A small segmentation model, trained from scratch: encoder layers 16, batches of 128.
Rows from block 13 of the encoder of a small segmentation model, named by matrix and row number. Rows with one number within an expert belong to one neuron, the router's apart. Each number is 128 + 24 x the weight over its row's rms, rounded and kept within 0 to 255. All counts start at 0. Numbers have three digits each.
After each expert's rows are labels from the 100 images, of 14976, where the router gives the expert most weight on average: "strongest on" is what is common among them. Only what is clearly more common there than usual is listed. The data: rendered scenes of coloured solids on a plain floor.
# router: slot weights (encoder.blocks.13.mlp.router.weight, 64x256), inputs 172-255
# up: expert up (encoder.blocks.13.mlp.up, 32x128x256), inputs 172-255
# down: expert down (encoder.blocks.13.mlp.down, 32x256x128, transposed), outputs 172-255

# expert 25
router.50:087106107100097115102080160075139140160150119143117111082097095140124144128138178151147147122142078095095105130114138124119115177126158139082153156118174139161120131093114145107155124131141093140142150131097167141128123133149116132117102176142124119102
router.51:134164136111131146109156079151151130097145145141157095163088129120158122162157098099144109118130145160153162167154172143165143088150111124147105120093100096100155120090132125154098144120124135117109097149164085135121097146112137140134104110133104128117
up.0:113138119164130148082085076163152085095108065116115117129123096078142186151152112120093160119113158163132165143149123116137115116149103141156112055150127087129162128120111111140118136076170103142113073119158087193112104114112166136124118118168137098144
down.0:186142147084140138109094122139144157111135121144159152100094099161131123165116142115126103146122095136149136127150114169160164160135105103116140107103113131114076132155136145140174146122128157113153194116105137107140166091103154133146125092148109134181
up.1:111138097131127135148105133154104095136108106147101121102128145120088139134128144154136159118137099138123118114114089144099097150125133115106168120169182139129114157133109103114115081099126137104163087165116154107145142083150150104120117141129124112117
down.1:083127160138151131130098125122127098145147083119116138101120142120083121145147126126150135106133114126115120123118112132067106127140160130141140151145185121177173146117113111142095079139145137108226072152115152139131116097138132132096098149119118115120
up.2:123161115151130151157097084159172095091126121101139118134096075103120175119161131128129136124133160155118133132170107126139101125141112132130116080147119084124141129119083107147119130089134108144122104151142099170149103124114149140150112136158117111160
down.2:174138144077159140103093134126118174108132115139145162102100084160158124129115139127133113143131114130144136139155129165149144151116100117134132119119116116134092115150105157130148146134145152116127185135119145148142151080128154131127109116139147128181
strongest on: light from the left; count: five; chain link; octahedron

# expert 6
router.12:113124143154113185141094143106111126154139131148153104126144080097129143154130099132119138100105084144109140101146120104155139088129158117175150089142113113141178180128155094125124071124135133134145106117139131129132077110137112136126141129132121109146
router.13:125154131161129155151103101120164171127123140107117121109093096099131131114140143106106103108111104110073122130168114160127155117076089153124142150103120129112108134111080146129111119136148077145169099136112132115163145131133139129103139155139110152129
up.0:103157133125193156128113143148125097142136111106134135117131138116119168079098107171124123146078141101136163129136153123143149145143154165157118145113127125114129118100112173145153124106095100126144168152153109156128128137075132125130121102116121122092
down.0:137164142163117127085165141117147136113145145109118162118125154110135108133100119107117120138135160090126080144117140097087137121122115153124149140116115105142131113129128140143152127141152137150255120123145150115089147091121146140146096133127105111119
up.1:132143115162178148135131110118116129137162144063150131146148152133154082109165137146156162125134167138122079142121108128160120125132133143144073143132157109141146143111096150112077122112109109169124103157135131146126110133126145127112136121096129126069
down.1:151111148109135080084205116140138094164136103129130118141148125125139130124145109098078102150181122150130161175109107122098102114094139125145159149082059107143139146101147119148165145121161134133174149132144087132115128110134134157119099099125113139138
up.2:092142130135170111071137101123116110110122123093118170102140152125094120117108137096141170144125192106164128094167167099156120114117110141159092168124117114090110141088123160165109149089154079149124155141136108149125081094088166131176084095111143141160
down.2:137157126111130154119154107143136136161139116145150109152099170126175144153130143147103111141121119139091125167102131142095134153144141124107179137125141123137126093151122117104119104161143129105046077125136111120116162128164119104097136156132121077136
strongest on: cube frame; spring; largest object: cube frame

# expert 29
router.58:107142153105153136124131114142158131136144151152121163134117129134110121113154150139118116107113140116111183123143183130146109143171146115140131133149126153110153147099128114136156156129142104136061153086178140179094094095116165145131115121122146122154
router.59:140134095118167102132082136130157140120138104111177140097133120103106106119155130130138133125137158147143120103129179142159107121161109169144142094149163159141158178140098076148083176111118136107083127092115143168151103114137155126164121099094141163142
up.0:086115135120138137085119075123124116141101114190130131135138115135120148166128171147147131148097154127116154135124110131113168098107113070136156148194125137104125166092160115100164133107159086145109103130149147127108135124123081127143152130137166161168
down.0:148116129135103122129132170108125148112144147055100134148158129102134096115145098072155158104125107108138073100131165114136102136125155145109121166133141117155157075165093114153127144119122151145097117087150108135135124137109149129103122086114082100081
up.1:128131162122137125138160103148115117107116171101124102157100122107131118076118138134099092166137094114076164119110134139125152077083087129098135120094091128106090114120097144149153118134104114138137145143139115127117153142116141113108120092119138153111
down.1:133113100173119149116128109117082097128157114140138139123119102117160130170108088111125173119181149117176101142163119127139160147114151151151102107075147103109123090143134149119079167133088130118057119114102116125124113141154129150166099113165127157132
up.2:136125148120140097130121106175097078146135151129128119141119133141093129093145166149114118168141118134092145103089125139117125116113137161130130147131133141114124158093102089102155133124120084139125102134121165103155110108134094123122111125115130158092
down.2:115093103141094144142125150088130148103135137149104144112121146101159116182061069106131110118143150113145101114167125117141160155092109119122131136100122095121104085180125148142087157134106151117109138128115092139121142140136131125151115096159147140144
strongest on: count: one; light from behind the camera

# expert 30
router.60:164114107143141095128105098148091100132149121137139121127103143100142146136107099140084161135171136128139108105151134104114111138179112125153092133114127152140125109137172103098106138131139162097127122104064130144132107136169143141114144120135142124158
router.61:092121126110107130123087106137156146134152135116159123114112102124154108136134134139097084108096103099112165101169171148126137108153172135122090141095117109158108112087128153147148114110159086167156147129160115163100104146155140140109170138120153153127
up.1:143065167121086143158092160125115127100115153130102132133116127121119122167125113141123151114096112106146119122119118103084092133126089125129157128124164153126083135140119095089126122178072108113134140124118150083166133158151104123132135179126107156111
down.1:129137151135149121075150139147126141124121108130156158085102108146097124135148125110114125127148116090133149142125113140130109139155155131121120108132167096186132153092122157122140077121202147113255151165158126144105111120129142124072135150123148116151
up.2:148168118154136123145158104158147117111125143136116114163100159102131127124125087137142135112146158156157127126142112112141156151144146139168099151134122099094113082128110104135115130104112145151134077136116123145156118112147163135139150121155109087155
down.2:108107120129097109125109118091142109117112082156096087164113135098098113158132093109141145134101124153150110077116111115112144110099082132121150132131098135102161147150140106134127163142103138142190123139138173096109151111119153106113140108164080139111
up.3:120164140110102096116111143168103114135102171108158170126113139111119096131160184122134152112111123121138133127132141113155142144154101124114144125172133179102118153132166080149158139115149152145110125127129118079126120148111075133172123151155133132142
down.3:120064132129079154148127120085130112084138109100101133150150121129157134103129124103153118142110126145129124160099176137058141115130144146157107114128110105140156095161112151115134139172125085150000146134142113123113128162093141104126196147147104122084
strongest on: white object; count: five

# expert 19
router.38:123155167166121152134122122134078144164134103135105095140148104096145174150145122110122140074098107132144161108144121134154160088125160091151147127112150114106131142124145101110124070115147131158141123164127150151117155140104100123107148158138143140127
router.39:165106117130094138131112120107128138100168142134103129129093118143127120108148117138116149107130119133118116145121135153110129125105152133113133107077151106133144089212126107099127145144136132118090117147131154092142091175125112129082156134154133110104
up.1:135085149125102147118157136135129167133142125143169098124130083131106145145142104130088103105120122097155154140097164136073138096143144128149114122122147105188142132116149118146157124156146128096136126140148126135118089149138112128106127168126077100114
down.1:140153139157101131176143136145126119125099120090097129114088155131132100150134171097147107161110144145170081138119128138062157138108073090159151141109143145108132161158104117147108124097099153127169084130110172096089172087081118164175137094102076151091
up.2:163120139134084151157125126060121166114126116157126142128125106118127137066143160147093107088099119101110115109100170133118122157168147138098108124141189095174133112124120132124164121152115118144147136129139130146127175135139115101107163168134135121091
down.2:114155129140137107146153144119150153131131124085104142131112109092164157130113142111120151126144102124136105120149068136115161163098070112147141139130112111107103130141102121096103128126106131153093138094133126100110177133112105221163151098124114131105
up.3:178170107138141098149083117104145123140138131140129123176134137106145150100145103111145145085164166163103094102160113119133109124141128151093140113130135141084117114141100139123147156080077112129111121095128137114117145136100128135128131122138150151118
down.3:105115134143124150067159118140101117170136123131154092135180096134143167122124101117115120125118110132124163124093137122139115094139161123172138112118127119141170132122154127114111092133143129105059143137157092163126078119124131102114144090086141097141
strongest on: black object; light from the right; its colour: black; count: five

# expert 2
router.4:140125141166132124112133098114137184094112136131129072145131096070137173092153120131124146093145139131167126127132124124113127106126120133130104146099124099108125106130147116123116122099179103171147097130136103137127108139163132125089169119154190147125
router.5:088166130103119105135121133089157151130126112141103117145168130114129177096096149184160115082080110086120127097118092144149159157149153141106114161160111133090130108133133123115148130110098093150104173129125128105156150153129142131169148151105110110125
up.1:107150159115146130128112192151162141135127134167138126148128119180128160124120116136122078106119120102119170136145110177136150128131145130108156086124114164125161145103148156192128125144121101133121128126157140050124130127117104132148130124104111102146
down.1:169129103123112116146159105112119149099120153078129131103147142107143124128096150137119122137119124119119104162140128156092125150117118117103110135131091111080110063162092146103107162137084137136099109124129101114145159135072142123144165108106104170095
up.2:100107106124159129125096128136120127131172104175141143104128101155105092131135098113137120157148111165128109118157145104098089124138137149153160115137143114162163150125118119128129145115144155095114048101134139145110122091147122121143070143102145126116
down.2:083125166145139156117119137149152075133108131157117105174073078140159124136150132129127104107171149148146108115152129109122149091114126136177114115132137119140148167105114108121126155101149116164059114131128133133114134135154120150087094134127098097133
up.3:141173160117112129172153139146111127094114164127137137161159105149134155091151118115118124086126133159168154131158108128143133128171141133098067113134102103108160116096149157116136113121113108120132142146147137105106139114092109120148142086116120119102
down.3:139108129120146116124142118119109144116151115096121122090179182095132122108102123129126112162114127129089116174140136119121114136120112122117125089106099120096126068161105138115096153151110146127071112107122103133125142117080130084151144126138150164108
strongest on: light from the right; count: five; dome; egg

# expert 0
router.0:152121136123134134154092111133167159169120143121100140136147123143163143091170091127096102128110093101060149154111144164135127132081131143110133130137093131168139102152123133137138109142125057132183127127116133134140106165127128135092142137181098086104
router.1:140125113127086133122125100126149108144134094137129168096123102141089110170124121075150127135119138099143132094187130165111108136127173133146111102105096095186174121174136152112133115154103103093137124139154132124143123133089136123122080107122124118121
up.0:164173152131182103115152115128090132173129136112123116121123145067102161125118133136143096095110115149114144146131122146104098152168140158118113130150102121110117133114123126127119117160138118131138114167131127165086137118113153127156117151146135132118
down.0:133129135143154142143115124169128107122169135099167154137115139118128125130138090101085097149113122157141105094168126146148144112136095106129145111111116144129148180119147106151089162112144144112178129075105105098129106136117116166127117088153075104149
up.1:106145115155153119122139135123146119159148118129159098169139105174165130096108133125119189135165141133122133112144123126191175106117130118149142148135143127076126136062168138141117128073135095144119137130139083094127073097162089115143135115106156116145
down.1:106154109121115151109127161118138143065100106120134115063130118135134111080131126165148098120155193130128120129154131099116098106122106119175179151129148104164147122155091144132155101150154150161145074166108158151131140091138139126104121144102149130109
up.2:099087124110127140107150130133167100137154118132142109128137135073139115136118134096171171136059148150110099104091092126104148141111113158108145135125164132135092186118126128136135109122100119137134125121129127136091166147086126126139149113183120128123
down.2:155184157138175115119096139146085103162081121117099129133136141106110184128157142112124100119141118158171126128144149108134161116144117105182134140100097143121120132155139139111117123146126136151027100119106134133120104139104115171138119128116069085116
strongest on: chain link; cube frame

# expert 21
router.42:087121135167147152111163108107145155130097097152114125088126085133135152145141140117144170135130160088107129114132085130142156125090089145163146099142148119130156112112093085113117127156161139153114134132111161129133118099168182124112136141144127097174
router.43:098114132124112109121146124139127165101134108159139081119167145113159158152194103121129119149128137168115154139135128117142133100114105132136095091080129123151158162141152129113125092134158174144138101117108090122087141150095089138128169136151144124109
up.1:137148130090101144130135153161098102143154151104143132149123145092129157136093119125079126142109151148135150122109142096123105144147141101140153118123128154096128131110161101128191102138124158097138149140169126122105139120086068139174158145135118134149
down.1:106085145117132138113102143119131115154176133099153143115093126152140090165129131131085108096080106111108123071152130179145137105132135103159170099115098159169126133139135095134088148108101140098120140091147136154179097139141134097093127166109089146172
up.2:120163128098129123169102133135128165172151130135145117121131130103132159086110110158145104095100106151122142143125155107146081163153169130108146162164131153103120102095130155138176138124105100089123162117200154151131100113111129141167104161124155117119
down.2:110121150117092144120090126110098093126135160098134128123066113124134098145133132142113138094116139112119087131108152151108149123134102110155152172137133137131127110149123102095105105119090133134145143113102109150174156125124134134094117176125074141118
up.3:164143125118141158151120149114099124106131137113143127120127125118090112126142096124098122119114118120157127174114158116101103163142165153119170166142162147154111116106122136131153090124081144106184107167169131144121135118089135115122109134139112121129
down.3:149114134095130125146110158128079100120137152084157144150110158128103088120118094108120152085114094112160100145118147137108101171122153140111167166139128146111108119153132149146158140137095138125255158163123122111163134108118147159137126130144118096139
strongest on: count: five; cube frame; bowl

# expert 18
router.36:088110122139159127133091089111160105145174102132120126130130137172167124172132138169152109136113115141087132116132164117134133122174158102125109110140123142139184093096152144104127156102142094073087150105114129172141114154153094152123118108156097138091
router.37:169141170131139146134117137165137119146142143139110147140081130139113136109158108093103097126107087099143168182152140144131160166123156137129138161106111151135125138120109097137130131125108101092132100140151137101100109121098119152112137118134068108152
up.1:151118166153111126155139114131124120113069150130094091193141119143150132135174136139138120135093106099130157155086114161111143142111124148115119095113111133146120062119149130111152125118100089145135114148103134137145159148129110126053141097134122134106
down.1:122108104091160126130120138074135152089153161125153136110121130110123129162092083150146118114150154099132118112191145101167117133165133121105123138150147130069135155084133127111114170083119120132080135104154151132106117119132143138153121118157150143187
up.2:131133128142144139091149142129101119153103146112164174103161135105113125106129153109118171162146142134115115151073094091137128112127106157133110112145147127130119166121135064150091082130156145148162134153136079117112129098108126106162123147095151109147
down.2:115141105120161153100142144104098141153156147184151122113123109146132174165075126158104120125142119128112167144109122122131142108205127125154146138145144147151143155107148142144146077122136125099255138156107140133112103104151143123136119153112143111128
up.3:104177151096117129081106102128127109150118136129127164139101115089101122116109154132145185104138104146086145106128136116150094140154114147075124139191155123098145107115101050143148130115184113143119133132150133122145110133109145127088105138177123083119
down.3:146111149136088149133142151102171122088110129129098160137170130137124135144135097100128115125104152120153098087113174107114153167104146143117147126093111146133116144120142138112145172115128130134066109100161158092108142136088116097159154121146127127155
strongest on: light from behind the scene; count: one

# expert 10
router.20:123101176155104143120151139122112084130145137113158093139110105083128129124121100076130164118131143154144150110134091101118125096111096112115157116114117083125114144135178131088139070157158134149107135160140129128108144131151076136112151136141146135153
router.21:120177129157122137142098131142145159142139125151130135114135157107142127072146111122142149108117131091114142108131175118145103116160131132157122133109123128115154137119096106148129087104128109142156162099151096150106082103096134130113144152114132123098
up.0:149142155127099127130127126134120106054163142110118130134123112139097101159148135101115154163136125129153099185144136120080122116117110139103122123105167108149139105151134158092104122142121107147135065088136139121152141134148106124121131084141116147128
down.0:150137107125102089080093137119114172120176111122111202121134128109140121106137108125131073138173100137118148115116126128160096130135139103160106115101121112149141112182150148127108133164159125120059185099145144117133105108105107144106109140127142124149
up.1:118140149149181139135118064145172128130123147127122139165125110126179158148157122110160160087135166109112114119163112152142128137125140131128092119143133110120141138065132133149097126151133113160100134155153080173091101145160128126074175174145122130132
down.1:123115150128098109117079146137132127153126154117075157097053140151145120139108167168158106163107156126069146114096107157132127154109165090125145151123114184134140134191128098104128164149126125107033121106122156100139119152120126114129120112104110146139
up.2:133151127144157134121130088160123113114067098176096106143111122129114183124150132119170119138080121105148133132134110164136146103132115136151115117123124136122147122119136120152122059128112135078128096163151101146065127097152127152151139126091124129117
down.2:131122149126162059119107119060136159091112085141138110098146147124144140138081134144145130108133160123101134110135110146159147176126154166117115105106133156111131129145165130101142138128136143131079146127126135117106130108147119125153149140124145161113
strongest on: bumpy ball; count: five; striped object; largest object: bumpy ball

# expert 5
router.10:106123093116124119138148131122117137176149121121136103185157129134116103102134119155146117113109112151087103127091088137161128141126158130080115150174137099109089129129101148146145111109119115134114164130162129144163167126143110137178151131158150127133
router.11:105126116085138141154139129113149130175140114130164105171151145117161148082122113138135105086108133163115104124108088159183129131127155134094146156158132125123105164121105125167157129106117132144122178114153130147146171125125123148163173154143148115139
up.0:132100124142114121136115139120170163120160095131111089105133166153153102107129104139147120154148100134093114138136132154096086129104114127147176106084141183141129130172110134135124139157120135086116092119098148128124107116120131130115112128136145124118
down.0:095163149103110125116137142169119122156119142124180083178100109119134134133144127129082085107127117183178134099107128111158154111134139129117126119164124139125132138108159106105164121114162147134038158132155122114161091166135123119117126134121101063132
up.1:135126145134143112148142129123180137108085144091141122129134141116137106140118145142170122104149151110126098131135125150152124144125124127137076158115146094084090114137120143150100140127154136169127177149091088177114159140101143129127168154121164136150
down.1:131145115112079145154120137162137133144170130130133133172132122145154126110159098121102090154125106144138169158124136140163106106181133075154112130109118159181126188096130139138165099109137118090082142117151125167112113142134096151132142122167117098099
up.2:109135093139141124147137107111097172126113087149104121141142093128120150094091121141091093066146130115166099118128128126117160128138144142099126149166116088129113081073127147151135122113097122127142125132153197136131137098156109096132104120138100110099
down.2:129115118140105125147163121089125157130150145134129120123156200085125105132118085135180098138095130131105131146102143090131125118101127139103154135107110119099145133161131128129113081143094150131078097131139133111140123098082132141183167085137155118141
strongest on: count: five; dome

# expert 1
router.2:114156115115126113157156119106100151110138170149092143150136127108122113159172159095180163145124161152168131134119099133124149172103110131115142145133144122112103153141098119094107103157104159145150118123108176112142145096108110148132084116086094134129
router.3:123138127099100133159135136110129152124152144106139104170136103131145091149170113128149129094180136171153132147125105141118148133101140138086134128163139083107113122106093141123152142125134124157135112170158137093165153143171106140126125138113160124100
up.19:141086137135143111142131115133102088169118074138136114123143097181168119139112138196117147136123095144124126145094122110083136142120143128122115151151111120119094116128153124113099126115123101082130138173122064094173089147171128141129138182135148140123
down.19:149109116144124135157123141128129126119114114123127117095102113103123102101172137128113151109133126123117089119137088109122120073143109100138090159118135107126097130134110126132129174119131109175130097127110139191145157117121143122138144162139133151122
up.20:109155154175125109110126109137147126137120132139142125117130150125089109114155108092129100143144109138097172171095149092128113110119098180138165104115097122150156124139207127107105105144180179111143120146131122123104122134115112099120140123140170127144
down.20:172110131164107122111116119095117166153135151107134180117143160101142117100055140094081108127100124127095109104123143107140102135122088128085169107131070113130097082181145100138102143140148151113223141097139111120067152150140134119127161138142155162133
up.21:150147124103101135162127134136103163146150160129113126165160122159148100140172118143132142112156121168139151148089119142157147151114145131072122130178129098113102101123089166120132145139099123113116099129145144095158174136171083137135124143129177125122
down.21:125141118105147126147119138138141084094128126141125103138088098163103144156160124163172134115169148110158087115132103133132164097127158119155074147118173128128165169110103147131148154117102113149060100104099143142181115107115146142143082093103099113144
strongest on: light from the right; count: five; dodecahedron; wedge

# expert 13
router.26:134174131122128109146110082155135106109128120139124117155172160117101155093158155149132101117121192144139115090104108164112095137157080125170133138140112087112101133147116135134143108103127099181161125136104144173131158146120144123152159150174170134113
router.27:131143107139124122132108099119105077096134109144122103153156162149149104122129138154095165104132141103162099146113101117097119155145110170122126137088119096141075099112129157130134114115133118171098100138109118154116181156157102144141126144168177116095
up.1:129154149085139096107153144122142117110111137123185107133122154148104135112121160115086169126166147143133140066135099152195134125181095148162107115151137101106126163147161123157111148105153131172116138152127142136147136099143125114159095076115157159179
down.1:121157101125130142113119107149147145157154063193167138140171084174164144117126134123116137130138102167146158108128178118136147149124169123098115136085128115117138132163136147149149121148187112086032100120145108142097112092120114127144128113136127089119
up.2:125116162126087136114124143184144172106129148132151135093101102138097080138144112103138120129119101103112146121106198135129087107142154104144135157171172189155165122155134113140146136117119114097127159147141151159154047094101162131100102123102108126157
down.2:122111126119102178131176144098165111157116133096103123136103139079107161139104148088128129133127164115097123105116128125137146110137110091158158122153101117128145147136093105103139123153114135154055120116138165098107179131105142076150129088122090118130
up.3:112187163124153115098140113138155101098076165099177141093102125138099141134116159140089151115147176105128117101123146153190143131175110147148128137148178115092122142140124116188094140122160102148119132145114113115098124106112145127142125113090131128165
down.3:127130107133116149127154110105130160188171088173127154170147077134131133109136136098122122149162103175099165110132168093137151127096153135091142149116114080155143161160135146099170127190177138131025106112145172127089132103106108120134103107162130111119
strongest on: count: five; green object; cog

# expert 9
router.18:129152121121169144113094114137118152172107100191105149116115092162148163112127155173171096115150124126123155096122104134189158153131158153133132139137135144109124130169115124132151112112136105089112121145128124156144098119141154160111113147122167111153
router.19:139126114096108104123120130113115134138073070159097142127123124150097144106132146181163090133123136152111112149079094136171126121103120134149137108140143133125131124144124100106141144115135160128104123143103122147162148100101162145108110100111118124132
up.18:159104105144144110159164114170116122109145121129153116108134156116154109133131083096121167135138122143146159123167153081111074137150150107099132122127094137129136134107191179117134139119150150096115125093158125137085105102138094131157115124136136135131
down.18:070118153101080134111169120103092129134130133113137101145117149106116122091136101127117138095154134144119151135123180116141126102106113135126116041153153108111142112083152125113106116156134155135115133116144107121155108160135104097114120147110144068111
up.19:146133123122106126146153128186137109119131111145158127080122162116120119163142092095112159131119154146170190140149161117103086140166142104153116134130132129157137161115169154140143127102171147094127128142180161133106094073121132133163122133147121114170
down.19:089134137131088142141167136119104141129133152097139149120124153089126122116116116118096132110144122121109151146139198109122115109115095110121157060152131139099111123081131119116100122127138166125206132087129089113128141172158114108132128151133125106110
up.20:161115126143081133142160123142110105102119149128152122110142146113120102103154146101136144171126160124159150183129141112131109128143103139130093138107123122104140196127115134127167148106117110140115139123143125152120127110103130121194125085110140196096
down.20:120117117094096133106138123132088097127123120149122132159113121148071160166131117140145123115120159132151139161073128119115139113132144139141079120147123117153158144144151145100145075188147123143053120144135145124150120108075139138157129117108121079148
strongest on: disc; largest object: disc; blue object; count: five

# expert 12
router.24:149122155086176108126088141129107095101093122115119117083137118155132128143132109151121115115138107092130120158137106138068153173114149116138124123100140111126102132116145138087113099130177129152154149173107151098152145148171100157087141158117133119124
router.25:144147106142161128092105093135161147132141117168110180110124123127123138126163143146133144133133125098094109077121122143122136155139125139130117167129142123134134130140112135112129070108121092138187095168092145152137123091127140144090128177142122123111
up.0:075164141119106176108171174100121132123095141140144116106112136101085119128150132117106135118135114117118109177100155094093168130123103130132161129166166099150110147115105119133123079138128163154174126168128137100108162103128150108124111122117097089107
down.0:120120134167130176103140143117126186135116133113127158081117116094090105141086120095111116108106090081111132083124112136102125127144135126118157102119149118145143110159145109143076105141118150114255145132147130102110122100097135164104120147068116089148
up.1:167096120154106147179146103158102125114158118124135138195132142121134108162132095099133136128143156140149133162122085109132101125133129151132106124092123156140119094123139103110116123108133131147131131117167135142134165119137128126137198112130144137126
down.1:141125140167118127105121139133140176127126145107110174091128121119091108121074145099096097125104083113116150096103140129123122130133143125113113117108143157162149113153143103122116126133132142093255170102149131100125097128087143146103131115086099124160
up.2:102134158138125114130156161140104201106146147124144126118143106104090105121152119110120143150140090129114139103128186108142068130129109102105138151135160183126109164082133116153173140129121121103128158120176117108109092099102143135113107122129126131127
down.2:117135127110103191150168120124125105151111109144138140112121146116143188124109135121129096085105148144108116113114134145140177113143114126154138103134070095144151098184103112105098116148119132135018095110141143133116157131128116084123148139116119086140
strongest on: light from the left; white object; its colour: white

# expert 24
router.48:144123102126120133116101113120171140147154148148130085156101173184152128094170109133125092162148141156077130158092123143113115162109153138109138097130127111174131118156132156135117131159143096156128104109108142148133099135166097138098174153150112107156
router.49:163128123136100149122153114106142137130108110144112113086142119150161130143165106112099114095100092108113138167153123103087100142142167116150133104091104112175141112133113158120151162144141078111124124120146147140122122124142132136115105129159117129147
up.0:108149144121118146146161159080126098096094161130146110124108160098115129108104123120145142121112126129106080172087118154117163156124120154131166142119174128129084095140130110140117076153128138137174120173101129123133178113129117110114133140113121091108
down.0:124120144151102158132162133117099109070177165111155128122102144114088126124101107127148147151127129130115127152106120109097114133132130157108150135110170120134141135127122123128140078123110142129255109191122107108123144124125126145139141119137151121112
up.1:164128154136105121149129156161112164141111109138103192136153089142113075113115107114152142122138140105179147083151144091087079119146139110135137131123127153126149136138163122159142125140144142113133152113138149075130087128145163131132117121130148162106
down.1:084131128116106147112142116126096105109125141101179106142099167110118155118145152098119146110084122118122110147117150126109170109149118139136132109133142138158136129130100108114085118128131113145007110141154106108133162134105106103128144136135089063156
up.2:150132168080122113157163142151136096081110137125145164147146124135115128111099128127134132102141162125191127095185149115137101105159142118136103145129114146113136120121136147186139152105116151122123143112158105130094112063066145130140097069095145126150
down.2:087124154148122148109133110129134123136115103133134132111109127148141129134124137102151135135077130115097120148120155140136171126107145122128167126132119115131169105170105126118077145139151107129000101125143141105111115129129145105095120132141097079182
strongest on: black object; its colour: black